python train.py --train_examples=39062 --spec_augment=false --num_classes=63 --output_stride=2 --arch="transformer" --subsampling=2 --adamw_lr_other_params=0.0023 --batch_size=128 --lr_schedule="wsd" --decay_fraction=0.2
Rows from block 5 of a small audio frame classifier, named by matrix and row number. Rows with one number belong to one neuron. Each number is 128 + 24 x the weight over its row's rms, rounded and kept within 0 to 255. All counts start at 0.
After each neuron's rows are labels from the 100 clips, of 14976, where the neuron reaches its highest value: "lies over" is the class under the peak; "top examples" is what is common among them. Only what is clearly more common there than usual is listed. The data: tunes sung on syllables by a formant synthesiser.
# fc1: MLP up (model.blocks.5.mlp.fc1.weight, 768x192), inputs 0-95
# fc2: MLP down (model.blocks.5.mlp.fc2.weight, 192x768, transposed), outputs 0-95

fc1.399 [142 133 125 131 122 128  83 123  84 145 134 166  87 143 177 153 106 159  87 115 144 112 156  96 114 100 189 129 115 100 110 156 131 147 138  94 114 139 149 108 155 134 166 153 127 133 108 122 140 112  98 118 126 137 112 123 120 105 130 127  96 103 107 123 155 141 172  97 170 122 134 127 141 103  74 140 161 125 135 150 127 176 126 146 116 191 144  49 140 152 185 115 136 104 111 147]
fc2.399 [137 137 122 104 138 145 103 124 144 124 102 165 118 121  88 102 119 141  88 141 162  99 142 146 163 127 130 125 143 154 111 106 104 107  91  94 135 148 120  54 165 141 164 166 128 155 106 127 110 173 140 117  89 100 104 120 142 154 118 126 114 155 118 116 121 123 119 150 122 134 102 101 115 122 123 132  59 139 166 150  92  99 179 118 162 114 131 121 173 146  92 160 102 102 161  76]
lies over: /ɑ/
top examples: vowel: /ɑ/; consonant: /ʃ/

fc1.388 [ 75 147 117 162 124 148 152 120 132 113 158 140 142 157 109 123 162 124 159 138 123 119  95 124 136 158 130 131 126 155 100 134 144 138 105 120 102 160 107 138  68 130 110 127  96 109  85 165 137 134 109 139 138 153 158 104  97 132  81 132  95 142 130 171 141 182 138 118  99 114 170 159 165 205 151 153 115 143 162 120 151 142 101 140 152 134  98 117 144 128 125 141 118 135 108 149]
fc2.388 [105 133 118 136  88 153 153 114 126 104  87 119 126 178 111 136 118 130 125 117 112  85 129 108 130 119 121 173 148 112 140 161 149 135 117 154 115 163 142  78  83 111 144 129  96 106 102 136 103 170 134 132 138 133 163 115  82 147 122 157 110 124 170 142 124 145 142 108 135 139 140 172 118  87  88 106 126 126 144 136 128 124  97 174 134  75 111 122 131 143 124 132 136  91  84 172]
lies over: /e/
top examples: vowel: /e/; clipping

fc1.214 [130  83 120  92 122 116 119 124 157 142 107 126 154 118 127 134 147 118 188 129 116 123 172 143  81 146 144 171 154 140 121 148 166 126 115 119 111 132 169 168 120 119 114 129 134 131 156 134  90  84 156  88 100 156  85 195 187 129 155 177 116  97 181 123 131 113 122 160 109 126  98 137 102 120 131 118 143 137 142 121 125 140  78  97 144  96 104 121 197 144 132  99 119 141 117 145]
fc2.214 [ 98 140 159 145 129 116 164 110 131 178 114  76 130  79 128 132 122 115 144 138 115 145 103 150 147 111 117 110 137 145 152 118 116 112 128 133 150 171 146 132 126 130 129 131  95 126 135 169 153 172 126 109 133 100  77  83 161 125 139 132 150 153 135 102 132 140 153 122 104 133 138 137 135 128 112 120 127 168 134  92 123 142  96 112 152 130  93 136  83  64  95 129 155 141 130 135]
lies over: /u/
top examples: vowel: /u/

fc1.491 [138 121 109 124 130 107 150 142 128 161 114 117 152 144 118 166 115 118 122  85  86  87  85 136 150 124 168 140 138 122 168 151 127  84 134 112 150 140 126 171 147 110 159 104 137 160 138 144 107 148 144 120 141 120 124 115 128 142 158 137 136 111 139 131 136 116 130 208 168 112 138 145 127 136 149 126 152 105  79 124 121 128 111 159 127 146  99 158 144 154 157  95 109 162 163 152]
fc2.491 [ 89 103 115 127 128 161 128 139 118 133  82 142 119 135 110 117 147 116 134 149 149  78 128 126  82  85 163 118 150 121 130 137 146 151 135 108 105 102 151 148 133  95 102 106 158 117 149 112 114  99 158 143 135 140  94 140 133 107 142  99  98 116 162 138  79 143 109 155 154  91 117 139 116 113 127 115  77 151 132 126 103 130 158 144 116 142 123 159 151 142 139 151 138 155 139 100]
lies over: /d/; /n/
top examples: vowel: /o/; consonant: /d/; consonant: /n/

fc1.475 [ 90 116  99 105 121 154 123 121 143 149 159  98 132 118 111 111 133 102  88 100 146 101 138 151 110 133 146 131 123 136 121 130 103 149 152 110 128  83  84 165 145 141  97 158 144 127 150  89 143 111 126  93 152 142  96 137 132 126  89 103 107 127  90 123 150  77 107 178 129  89 154 117  73  98 150 135 144  95 122 107 118 136 107 126 119 137 111 147 157 129 116 127 127 141 117 152]
fc2.475 [115 108  98 156 139 140 108 116 136 123  99  86 137 145 106 177 125 155 131 102 105 109 106  99 132 163 146 159 154 129 133 155  93 134 131 123 157 140 128 127 103 157 131 106 143 128 146 123 126 153 122 164 132 162 146 138 145 106 101 135 154 127 101 122 122 177 141 159 128 134 122  86 130 124 137 109 157 119  66 146 130 112 130 132  95 155 124 109  71 126 131 153 120 141 139 100]
lies over: /d/; /t/
top examples: vowel: /o/; consonant: /d/; consonant: /t/

fc1.530 [167  94 165 131 102 156 101 129  96 133 125  99 133 155 155 133 152 137  88 115 134 135 122  97 104 115 133 125 123 118 115 170 118 115 190  94 125  88 170 122 163 129 135 125 102 101 119 122 114 135 165 154 138 100 114 139 119 136 126 130  92 180 139 122 132 151 103 119 108 132 109 117 133 127 112 131 114 140  87 131 128  96 133 147 154 127 137 115  91 152 126 126  89  99 103 100]
fc2.530 [169 130 134 122 159 122 105 126 110  89 105 155 119 144 107 113 148 133 106 127 128 128 128 144 182 122 118 127 148 144 161 125 121 165 109 107 120 142 136 137 152 124 111 176 142 103 165 170 160  97 122 148 132 130 108 103 122 137 132 135 139  90 113 151 124 118 107 110 102 117 103 144 137 112 149 124 116 170 141 125 144 119  83 145 120 134  85  91 124 140 153 144 114 121 151  87]
lies over: /e/; /t/
top examples: vowel: /e/; child-like voice; vowel: /o/; consonant: /d/

fc1.59 [123 149 163  99 106 166 119 109 136 132  99 147 116 101 187 148 128 157 105 125 152 116 149 140 127 134 115 169 141 101 175 148 112 123 111 142 128 107 121 130  85 105 132 116 134 133 139 107  84 111 121  99 181 138 139 113  81 138  99  74 109 128  77 148 116  95 117 116 135 127 130 148 123  99 136 113 168 173 138 104 113 161 144 157 125 113 101 131 127  99 116 131 129 125 108 112]
fc2.59 [127 105  45 140 137 155 133 149 140 130 113  84 130 127 131 149 103 114 120 127 179 119 145 152 119 117 152 115 137 136 138 154 149  82 132 118 142  79 135 135 107 142 156  89 136 107 135 171 114 149 111 133 129 172 139  95  94 147 144 153 136 104 129 143  97 119 164 119 101 116 164 144 129 134 172 170 124  91  91 171  82 132 124 119 146 170 103 126  86 144 154 108 173 144 197 146]
lies over: /u/
top examples: consonant: /ʃ/; vowel: /u/

fc1.466 [112 182 127 150 116 124 149 151 134 139  84 116 107 141 140 165 126 121 134 114 133 153 114 117 100  91 142  96 117 152  96 144  90 155 157 147 102 131 139 145 126 128 131 129 107 107 135 113 149 148 107 149  98 133 125  91 190  81 103 118 135 107 137 187 185 141 135  98 132 131 145 100 152 141 125 135 150 167 141 128 118  95 126 177 144  97 142 122 187 123 133  89 114  99  98  81]
fc2.466 [125 117  94 106 110 129 118 127 114 165 119 168 129 110 156 106 139  95  86 131 130 137  83 166 120 119 143 182 138 158  88 122 180  86 126  76 110 137 171 112 102 154 139 118  95 121 118 101 126 130 135 114  82 137 143 126 127 122 167 180 147 100 123 112 138 119  98 191 101 137 126 129 103 144 144 100 129 168 139 102 134 119 135 160 119 117 133 108 107 168 154 110  88 124 134 100]
lies over: /æ/
top examples: vowel: /æ/; consonant: /b/

fc1.445 [106 164 119  74  89 176 108 176 135 118 134 175 161  95 125 161 104 150 117 122 116 147 124 118  81  94 118 158 126 143  91 103 123 136 154 133 104 143 161 128 153 141 164 172 131 146  97 142 134 131 174 141 146 145 114 169 129 145 169 122 113 108 136 114 135 118 121 136 179 124 149 132 115 142 157 161 132 134 119 128 107 108 162 138 106 156 119 124 109 138 129 146 144 128 150 172]
fc2.445 [109 114 150 143 104 137 153 129 114 170 100 144 114 134 171 134 144 122 125 158 128 148 172 152 130 128 118 147  98 181 138 139 126 160 154 173 134 145  75 165 110  69 120 147 140 154 123 120 143 153 115 126 146 117 127 128 145 122 145  89 126 144 123 132 118 116 160 124 142  81 128 125  98 124 142 137  96 151 119 150 132 119 162 109 103 153 108 134 145 167 106 149 126 134 136 158]
lies over: /u/; /ʃ/
top examples: vowel: /u/; consonant: /d/; consonant: /ʃ/

fc1.565 [169 162 124 112 154  94 118 159 168  91 101 148 135 112 137 126 158 195  77 138  94 119 117 113 140 143 158 137 118 100 128 126 146 161 126  92 169 172 137 164 123 152 115 134 139  99  97 133 153 138 111 192 109 112 102  83 160 129 141 182 135 135 101 113 112  97 135 124 108 104 126 114 132 136  95 137 149 133 132  90  73 118 110  91 130 104 142 123 163 114 133 139  91 127 138 129]
fc2.565 [142 135 135 126 140 115 139 128 165 127 152  93 153  87 130 121 136 132 145 143 171 125 141 124  97 186 135 148 141 150 140 180 143 113 116 170 123 150 137  97 112 100 128 150 114 132 125 154 126 124 137 120 106 107 128 139 130 116 197 131 123 139 157 112 134  98 125 102 151 152 127 181 111  90 122 162 102 140  69 148 106 136 162 140 151 157  87  88 146 161 139 114  75 133  96 204]
lies over: /æ/
top examples: vowel: /æ/; consonant: /d/; consonant: /t/

fc1.474 [176  98  96 127 162 123  90 152 154  96 121 150 168 118 138 162 114 150 131 148 150 122 181 124  93  99 150 164 145 133 135 119 124 141 117  90 134 166 113 113 146 116  88 108 110 160 146 140 111 159 180 137 141 102 129 141  78 132 130 108 158 141 156 102 177 144 139 115 102 121 141  85 119 158 131 111 110 152 146 127  80  86 145  98 103 139 155 133 166 137 110 131 104 147 128 111]
fc2.474 [ 95 150 122 130 103 171 181 151 128 141  96 113 147  95 121 149 134 104 140 128 101 125 168  99 171 154 139 146 157 132 106 133 123 112 122 101 119 120 124 156 108 114 169 126  86 110 124 103 147 116 126 160 160 126 130 128 127 127 109 125 120 131 127  94 166 117 105 134 107 108 111 161  97 114 141  92 176 108 122 135 172 131 122 122 100 152 132 159  94 141 107 141 128  62 131 172]
lies over: silence
top examples: clipping; vowel: /ɑ/; white noise; pink noise

fc1.598 [124 138 141 132 119 130 117 144 118 135 128  72 151  98 151 151 161 133 123 120 139  73 115 148 124  89 131 150 143 140  80 110 116 128  95 144 125 134 116 117 145 135 123 143  82 145 149 120 135  87 105  76 104 114  88 122 122 126 135 173  94 126 147 137 140 159 128  86 131 135 130 163 132 174 103 111 114 141 125 158 108 166 133 145 101  91  87  98 111 138 132 161  80 105 129 115]
fc2.598 [ 87 146 114 138 125  95 113 120 117 100  65 130 108 148 112 149 159 102 132 112 134 105 127 149 136 120 145  60 125 128 166 127 102  96 125 122 127 113 122 114  71  99 121 129 124 123  69 123 145 161 115 135 111 113 139 116  95 127 144  75 141  75 130 127 111 112 140 101 126 105 146 114 137 100 162 144 130 131 120 121 103 109 147 145 114 123  99 136 134 156  92  84  83 129 119 115]
lies over: /æ/
top examples: vowel: /æ/; deep voice; consonant: /m/; consonant: /l/

fc1.419 [108  96 129 143 108 115 109 156 105 145 134 136 115 157 116 116 115  95 129  90 142 146 156 124 125 153 120 115 102 105  92  64 136 141 124 136 170 164  95  98 117  79 141 128 157 131 121  86 114 114 151 121 106 174 135 141 128 142 120 125 202  87 132 169  97 134 160 120 124 116 115  96 169 136 100 168 136 115 136 150 130 117  92 129 114 100 117 120 126 149 155 132 136 125 129 134]
fc2.419 [155 167 146 151 131 152 104 109 174 135  88  95 106 132 133 123 138 130 133 148  82  84 115 132 150 117  83  97 118 147 124 124  73 102 134 132  76 121 129 128  92 154 125 108  84 120  93  99 105 121 140 142 155 106 124 179 103 137 187 161 135  94 147 180 153 142 129 118 124 151 154 160 143 122 143 104 144 115 121 135 143 136 130 117 148 130  99 138  98 122 116  98 147 122 138 140]
lies over: /e/
top examples: vowel: /e/; thin (high-pass)

fc1.515 [ 95 145 127 122 107 170 138 171  98 111 148  68  80 119 167 126  93 135 115 109 167  79 115 161 111 120 179 115 110 149 181 128 140  93 149 130 124 121 170 165 153 129 132 139  99 112 172 116 132 119 115 158 144 117 142 106 106 133 115  95 152 104 123 137 124 181 116  89 122 132 151 166 104 147 141 110 175 109 153 128  88 157 159 117 105 180 118 140 165 161 134 134 150 129 113 118]
fc2.515 [158 114 131  97 154 167 108 119 113 183  99 154 115 131  92 112 150 123 121 132 103 139 129  74 117 130 142 155 130 121 123 149 145 140  59 125 118 135 131 131 170 124 135 129 161 118 125 108 116 129 115 176 141 108 144 149 131 101  91 115 132 145 130 146 115 114 109 135 109 116 143 103 127 129 112 175  97 144 110 150 182 163 109 187 155 116  85 116 104 162 158 127 143 154 136 101]
lies over: /ɑ/
top examples: vowel: /ɑ/; consonant: none

fc1.310 [137 136 147 122 130 166 130 137 120 120 161 144 102 127 120 155 128 123 147 120 132 102 121 160  84  79 149 129 137 158 116  68 124 118 131 129 115 164 107 162  99 139 132 156  91 132 137 123 166 156 159 135 127 112 146  89 126 109  81 138 140 119 136 151 140 179 105 142 104 123 103 112 136 159 133  91  87 120 124 130 135 129 125 130 156 128 163 131 180 149 146 159 104 134 119 139]
fc2.310 [118 157 137 120  89  99 134 157 120 136 106 162 139  98 141 137 122 108  98 123 108 147 115 153 140 146 126 126 120 132 145 176 118  74 138 119 154 102 153 123  91 126 134 146 153 126 158 123 155 113 117 158 140 183 143 146 110 157 128 136 149 137  92 125 136 123 161 144  89 106 143 126 133 163  97  86 128 129  97 152 136 174 128 119 149  96 125 119  80 117 121 122 102 166 170 122]
lies over: /e/; /ʃ/
top examples: vowel: /e/; consonant: /ʃ/; clipping

fc1.307 [125 117  93 123 121 125 149 139  81 133 109 141 121 123 142 129 146  99 139 153 186 122 158  95 104 167 112 156 125 111 133 137 138 147  88 116 128 157  83 131 122 106 128 139 143 122 130 119 153  92  94  99 136 124 125 128 116 148  92 102 157 104 166 160  90 119  99 105 164 132 165 116 128 102 117 103 145 167  96 143 116 126  99 148 120 166 152 138 119 157 163 123 169 126 134 136]
fc2.307 [145 100 109 114 142 124  85 114 124  64  80 110 113 109 136 172 122 129 129 143 114 123 114 131 133 125 112 126 133  98 128 109 122 104 101 117 124 111 131 145 171 122 121  93  99 143  96 185  82 133 135 149  70 118 144 127  93 136 170 159 154 142 103 178 139 145  97 133  73 133 125 120 141 141 122 120 141 103 130 119 152 123  94 163 129 182  76 168 122  91 101 148 104 151 102  97]
lies over: /u/
top examples: vowel: /u/; consonant: /m/; muffled (low-pass)

fc1.247 [154 158 164 164 116 118 121 126 131 116 199 167 139 107 118 102 157 155 104 149 116 125 130 172  90 116 145 149 111 119 162 139 167 129 137 133 132 101 134 120 106 145 141 168 125  66 128 113  99 118 119 118 115 117 168 118 126 148 124 126 118 158 136 145 144 110 124 150 100 109 136 135 145 135 130 131 150 134 132 189 122 147 144  97 130 156 113 127 152 112 136 129 120  91 125  86]
fc2.247 [149 187 120 109 127 161 133 156 158 145 126 120  94 105 143 173 103 166 124 152 111 128 138 120 121 141 109 157  82 139 134 174 124 111 106 159 127 125 166 146  82  89 150 133 153  88 144 112 130  87 126 128 106 107 170  85 130 117 104 161 125 125 124 100 147 111 107 134 148 114 158 131 154 112 150 125 109 121  78  89 173 171 182 184 134 150 158 134  98 129 129 159 124 167  93 130]
lies over: /e/
top examples: vowel: /e/; clipping; consonant: /ʃ/

fc1.81 [118 110  90 127 122  82 129 126 108 128 126 114  86 161 132 148 155 140 181 136  91 135 123 195  82  78 120 141 108 162 123 108 122 129 176 101 136 117 110 105 143 150 112 121 108 119 177 122 143  86 178 133 133 107 166 142 111  91 146 100 124 154 157 141 153 125  92 120 152 115 127  96 129 116 165 181 100 118 136 147 139 165 112 136 124 132 142 130 154  92 145 120 152 130 133 136]
fc2.81 [101 106 141 147 135 125 146 163 122 131 109 179 144 152 108 158 126 118 151 160 125 134 131 122 139 136 117 113 141 140 136 109 155 102 138 155 131 163 157 148 124 128 117  99 108 163 122 161 116 108 151 157 122 147 154 131 139 145 113 137 104 122 142  93  95  88 116 144 203  97 101 193 133 168 109 121  74 142  70 134 128 113 140 115 160 166 119 142 120 114 120 122 170 122 152 160]
lies over: /ɑ/
top examples: vowel: /ɑ/

fc1.610 [145 146 121 149 120  98 115 125 138 129  98  86 127 126  54 143 197 140  99 125 106 137 129 135 123 114 122  91  97 155  90 117 121 128 114 146 163 141 164 128 138 159 121 128 152 117 140 134  96 168 132 150 156 119 121 155 127 167 123 156 127 134 114 177 161 143 103 116 135  97 111 106  98 116 141  71 109 113 136 142 122 115 169  94 113 137 140 122 127  84  89 153 152 115  94 140]
fc2.610 [151 157 143 155 144 137 113 107 150 132 120 160 132  95 163  79 151 156  95 113 112 150 120 135 132 121 150 156 155 162 128 152  94 158 151 177 126 120 124  78 107 131  89 115 143 160 170 114 125 139 146 164 128 144 138 126 109 157 137 107 115  92 160  90 163 118 134 131 133 123 161  69 169 135  98 135 137 124 133 125 154 151 140 154 165  80 151 133 116 124 151 163 125 122 130 119]
lies over: silence
top examples: consonant: none; vowel: /æ/

fc1.514 [112  84 131 111 130 133 114 168 124 154 119 130 147 155 157 119 130  97  92 149  98  94  99 144 140 134 155 134 105  87  87 143 107 130 104 160 107 122 127 150 135 102 132 135 100 189 170 112 112 156 106  94 134 117 109  89  70 117 147 114 138 152 104  96 123 104 140 129 107 140 108 169 120 100 138 130 117 123 131 155 143 133 181 116 101 144 124  75 121 102 172 145 117 107 138 146]
fc2.514 [110 151 179 149 175 173 151 119 119 131 119 129 138 150 138 178 113 116 133 109 142  95 134 118 166 138 135 116 140 130 133 147 129 108 140 137 133 132 121 122  60 118 134 151 141  89 125 147 143 140 152 121 137 136 147 149 122 130 108 163 124 114 105 108 161 145 126  87 129 147 134  90 120 174 121 148 125 132 129 147  84 159 139 129 142 117 143 160 117 155 102 145 118 132 213 107]
lies over: /n/
top examples: consonant: /n/; vowel: /ɑ/

fc1.244 [115 131 146 127 117  90 162 111 122 107 136 137 182 135 149 120 120 132 105 122 125 143 141  91 101 110 141 119 138  98 144  88  58 101  92 163 162 171 134 149  89  96 111 141 121 143 108  93 113 125 126 116 124 145 126 148  84 150 152 134 164  90 120 175  92 126  98 125 129 151 163 143 120 120 160 121 127 144 102 111 124 131  85 138 119 130 133 128 102 135 185 145 119 118 108 121]
fc2.244 [108  94 107 135 133 138 127  92  63 129  84 137 141 111 126 106 123  83 105 137 104  84 132 148 122 119 104  72  71 143 115 153 107 116 115 137  84 110 110  91 131 124 103 117 105 104 113 125 140 120 138 146  86  90 116 150 114 140  86 111 145 138 118 132 158 146 143 132 104 167 153 141 156 121 116 154 122 157 106 152 126 129 114 109 141  54  89 161 162 129 129 124 142 125 140 155]
lies over: silence
top examples: clipping; vowel: /o/; vowel: /u/; thin (high-pass)

fc1.592 [126 108 103 172 124  96 108 110 152 105 100 145 117 104 106 142 155 150 108 135 133  67 169 121 132 105 139 127 154 124 135 131 137 140 130 102 136  91 136 173 115 101 126  98 145 154  99  97 160  97 160  92 132 125 129 116 149 155  95 138 134 124 150 157 172 126 110 165 101 159  98 140 140 171 144 171 146 138 109  96 153 174 116 135 119 117 131 112 134 103 141 150 133 118 126  91]
fc2.592 [125 117 156  88 134  86 126 116 101 145 156 142 157 155  73 152 121 123 126 137 108 142 134 148 117 102 135 164 136 169 143 120 136 102  80 156  96 159 121 109 139 119 148 108  99 143  87 154 127 150 127 109 140  89 114 132  82 160 127 102 134 136 138  96 175 129 146  87 130 124 117 111 168 124 148 108 133  99 112 109 150 126 103 156 160 142 121 137 143  96  76 131 119 109 127 139]
lies over: /e/
top examples: vowel: /e/; consonant: /ʃ/

fc1.526 [124 131 143 138 141 141 100 106 104 129  99 112 139 123 136 114 126 126 168 158 131 102 161 131 112 130 160 166 149 154 124 100  59 107 152 106 140 146 138 135 103 121 126 136 115 114 120 154 165 139 168 160 157 127 123 110 146 168 157 128 167  91  90 159 112 108  95 139 128 160 164 101 122 119  71 134 124 152 121 149  77  98 129 129 157 119 120 144 137  94 132 150 150 137 123 161]
fc2.526 [130 107 119 105 104 150 123 138 113 147  80 102 142 168 139 105 118 141 131 136 100 103 117 119 102 111  98 156 143 142 105 123 155 140 158  95 139 132 154 133 159 136 133 110  99 120 164  85  88 169 156 119 150  77 139 126 115 153 172 143 110 122 132 103 154 172 140 138 118 157 130 148 126 131 128 135 150 101 140 132  75 147 158 164  80 160 134 151 137 112 116 128 136 136 130 106]
lies over: /ɑ/
top examples: vowel: /ɑ/; consonant: /l/

fc1.517 [160 117 137 159 131 157 119  93 139 160 155 131 122 154 119 131 155 164 146  90 137 141 117 102 147 117 122 120  96 134 125 142 155 117 148 131 103  81 104  80  97 134 110 161 145 112 131  70 119 117 111 121  95 149 135 161 142 159 109 147 117 111  88 121 147 140 108 137 101 116 183 142 121 167 136 121  98 135 123 145 172 149 157  94 140 121 164 122 110 118 107 103 107 138 122 105]
fc2.517 [142 157  93 144 110 120 146 149 139  78 104  52 125 131 130 141 161 135 145 151 156 125 146 104 119 142  61 135 167 135 100 131 159 125 164 127 152 130 138 124 119 119 123 142  84 118 152 128 123 102 109 145  79 182 103 134  96 125 148 125 181 124 102 117 120  93 142 135 137 140 101 133 139  85 113 187 144 143 114 147  84 150 133 133 142 162 117  85 136 136 173 131 149 101  71 119]
lies over: /e/
top examples: vowel: /e/; consonant: /ʃ/

fc1.384 [101 195 167 156 119 137 114 127 127 125 135 116 123 131 122 116 140 110 120 132 157 140 120  84 103 151 126 132 176 135 128 126 120  96 127 140 149 102 193 118 142 133 116 133 140 137 104 110 141 118  81 106 170 134 145 104 119 117 141 152 123 103  90 164  87 122 137 116 103 145 141 133 104 121 113  83 120 102 105 133 107 144 155 133  89 116 141 127 142 158 113 133 161 153 104 148]
fc2.384 [135 121 120 119 137 167 140 123 122 128  69 175 145 109 111 116 143 129 112  90 164 118 166 102 170 152 136 129 113 138 125 132 194 182 102 174 109 122 104 121 125 117 170 134 134 166 137 102  70 192 127 168 112 100 114 127 119 170 127 127 107 157 121 120 100 137 166 107 120 119 123 101 124 114 138 154 100 104 117 104 125 162 141 132 165 168 117 123 137 139 105 169 139 143 133 121]
lies over: silence
top examples: vowel: /o/; consonant: /t/; clipping; rumble

fc1.80 [121 120 113 137 122  96 133 112 112 122 128 177  94 132 129 129 117 161  93 120 115 125 169  98 168 114 151 121 120 171 158 121 167 121 171 133 151 125  98 123 135 135 104 106 145 132 119 157 144 100  95 144 107 153 132 150 108 133 119 153 102  65 142 147 120  97 169  80 115 154 122 127 143 130  98  98 113 186 120 140 122 157 144 117 140 175 101 146 162 130 124 159 145 156 123 112]
fc2.80 [116 137 114 118 130 141 125 141 141 112 130 149 136 121 135 139 120 176 126  72 133 113 134 123 130 150  90 157 135 122 121 144 143 128 147 144 108 106 163 133 115 158 118 102 142 108 155 100 120 150 219 157 159 151 143 109 124 127 162 139 139 121 109 114 107  99 111 130 147 124 140 124  83  90 110  97  86 100  99 139 107 118  98 156 133 123 138 119 146 140  85 149 101 124 105 184]
lies over: /ɑ/; /u/
top examples: consonant: /ʃ/; vowel: /ɑ/; vowel: /u/

fc1.695 [103 132 149 126  85 113 134 165 159 136  78 128 156 123 139  84 150 133 137 100 118 109 115 157 150 127 113 130 130 104 121 129 131 111 130 127 132 119 106  92 102 115 128 118 146 102 162 113  93 116 159  82 115 110 149 148 121 107 106 156 149  93 155 138 124 124 140 118 133 118 129 122  97 181 105 168 168 106 128 115 142 126 129 106 154 112 139  90  98 131 137 140 125  46 108 128]
fc2.695 [108 138 104 157 124 174 150  97 119 118 147  95 119 103 122 154 113 120 122 167 146 125 108  81  92 122 101 107 106 171 141  89 125 101 134 107 116 143 135 109 128 129  92 157 156 116  83 156 140 139 125 134 137  96 150 160  83 154 106 132 185 118 129 115 104 128 176 117 147 134 137 137 136 141 178 129 158 129 118 161 168 138 115 138 161 128 112 138 118 104 139  95 141 157 123 130]
lies over: silence; /t/
top examples: vowel: /o/; deep voice; consonant: /t/; mains hum

fc1.94 [134 134 141 161 131 162 133 203 150 168 150 162 162 147 158 126 131 146 112 124 134 116 149 117 147 132 133 136 132 118 151 144 121 130 121 141 116 155 128 150 128 163 143 110 148 125  99 146 188 117 146 165 186 107  81 127 120 146 134 134 108  75 134 150  76 144 129 111 126 145  98 167 137 136 117 148 149  87 128 132 161 137 149 130 126 169 125 114 163 118 126 143 168 149 167 169]
fc2.94 [ 83 151 110 129 161 144 164 135 181 132 113 150 138 142 108 163 132 127 108 158 123 122 122 152  58 127 124 158 148 117 139 127 165 153 110 125 137 114 145 167 145 140 125 122 134 135 104 126 105 144 132 131 112  84 134 122 116 153 122 140 150 100 126  84 124 116 145 112 147 122 132 118 141 103 146 108 138 148 149 152 151 148  78  86 135  92 133 132 154 135 122 107 123 124  81 143]
lies over: silence
top examples: vowel: /i/; consonant: /ʃ/; thin (high-pass); clipping

fc1.604 [133 101 154 148 126 126 124 100 122 142 150  91  94 104 101 113 142 118  97 175 135 105 139 147 125 125 150 125  69 171 131  92 105  90  98 127 135 146 153 149 128 128 137 159 138 162 165 136 142 144 116 110 150 127 118 134 154 135 137 123 131 128 107 111 147 160  90 120 116 155 115 172 112 133 137 148 126 147 117 151 151 109 127 124  90 121 151 115 154 103 118 152 100 102 135 130]
fc2.604 [128 145 129 120 154 107 140 112 102 138 137 142 125 126 112 172 160 105 136 103 106 111 100 151 142 112 147  93  96 118 104 168 136 107 130 166 113 110 145 123 125 114 103 131 175 111  94  97 143 136  90 131 151 157 155 169 109 124 109 126 116  86 133 104 137 143 110 128 100 142 141  76 149 136 160 107 144 116 133 112 115 139 100 136 156  90 171 155 109 121 189 114  98 127 159  88]
lies over: /n/
top examples: consonant: /n/; vowel: /o/

fc1.207 [110 149 144 120 156 169 112 147 163 145  71 169 109  87 127 143 108 154 121 131 145 105 122 165 154 203 161 166 102 144 157 122 147 112  92 126 111 133  88 162 108 152 120  91 138 141 151 116 151 131 126 127 161 128 112 108 113 129  91 127  91 142 109 121 116 163 149 121 158 109 122 130 136 120 129 132  84  78  96 134 129 109 158 112  93 162  99 198 127 136 144  95 147 169 107 175]
fc2.207 [137  89 149 141 126 166 131 133 147 146 143 136 149 192  91 123 140 130 147 113 102 130 135 107 103 161 162 123 139 115 176 125 167 132 136 143 123 141 138 153 114 150 145 104 130 113 148 125  84 134 139 152 179 162 152 115  85 135 104 148 141 100 146 100 173 138 100 126 148 129 113 136  98 152 113 121 114  98 134 145 152 187 102 154 153 135  95  96 138 161 116 128 151 131 128  87]
lies over: /ɑ/
top examples: vowel: /ɑ/; consonant: /n/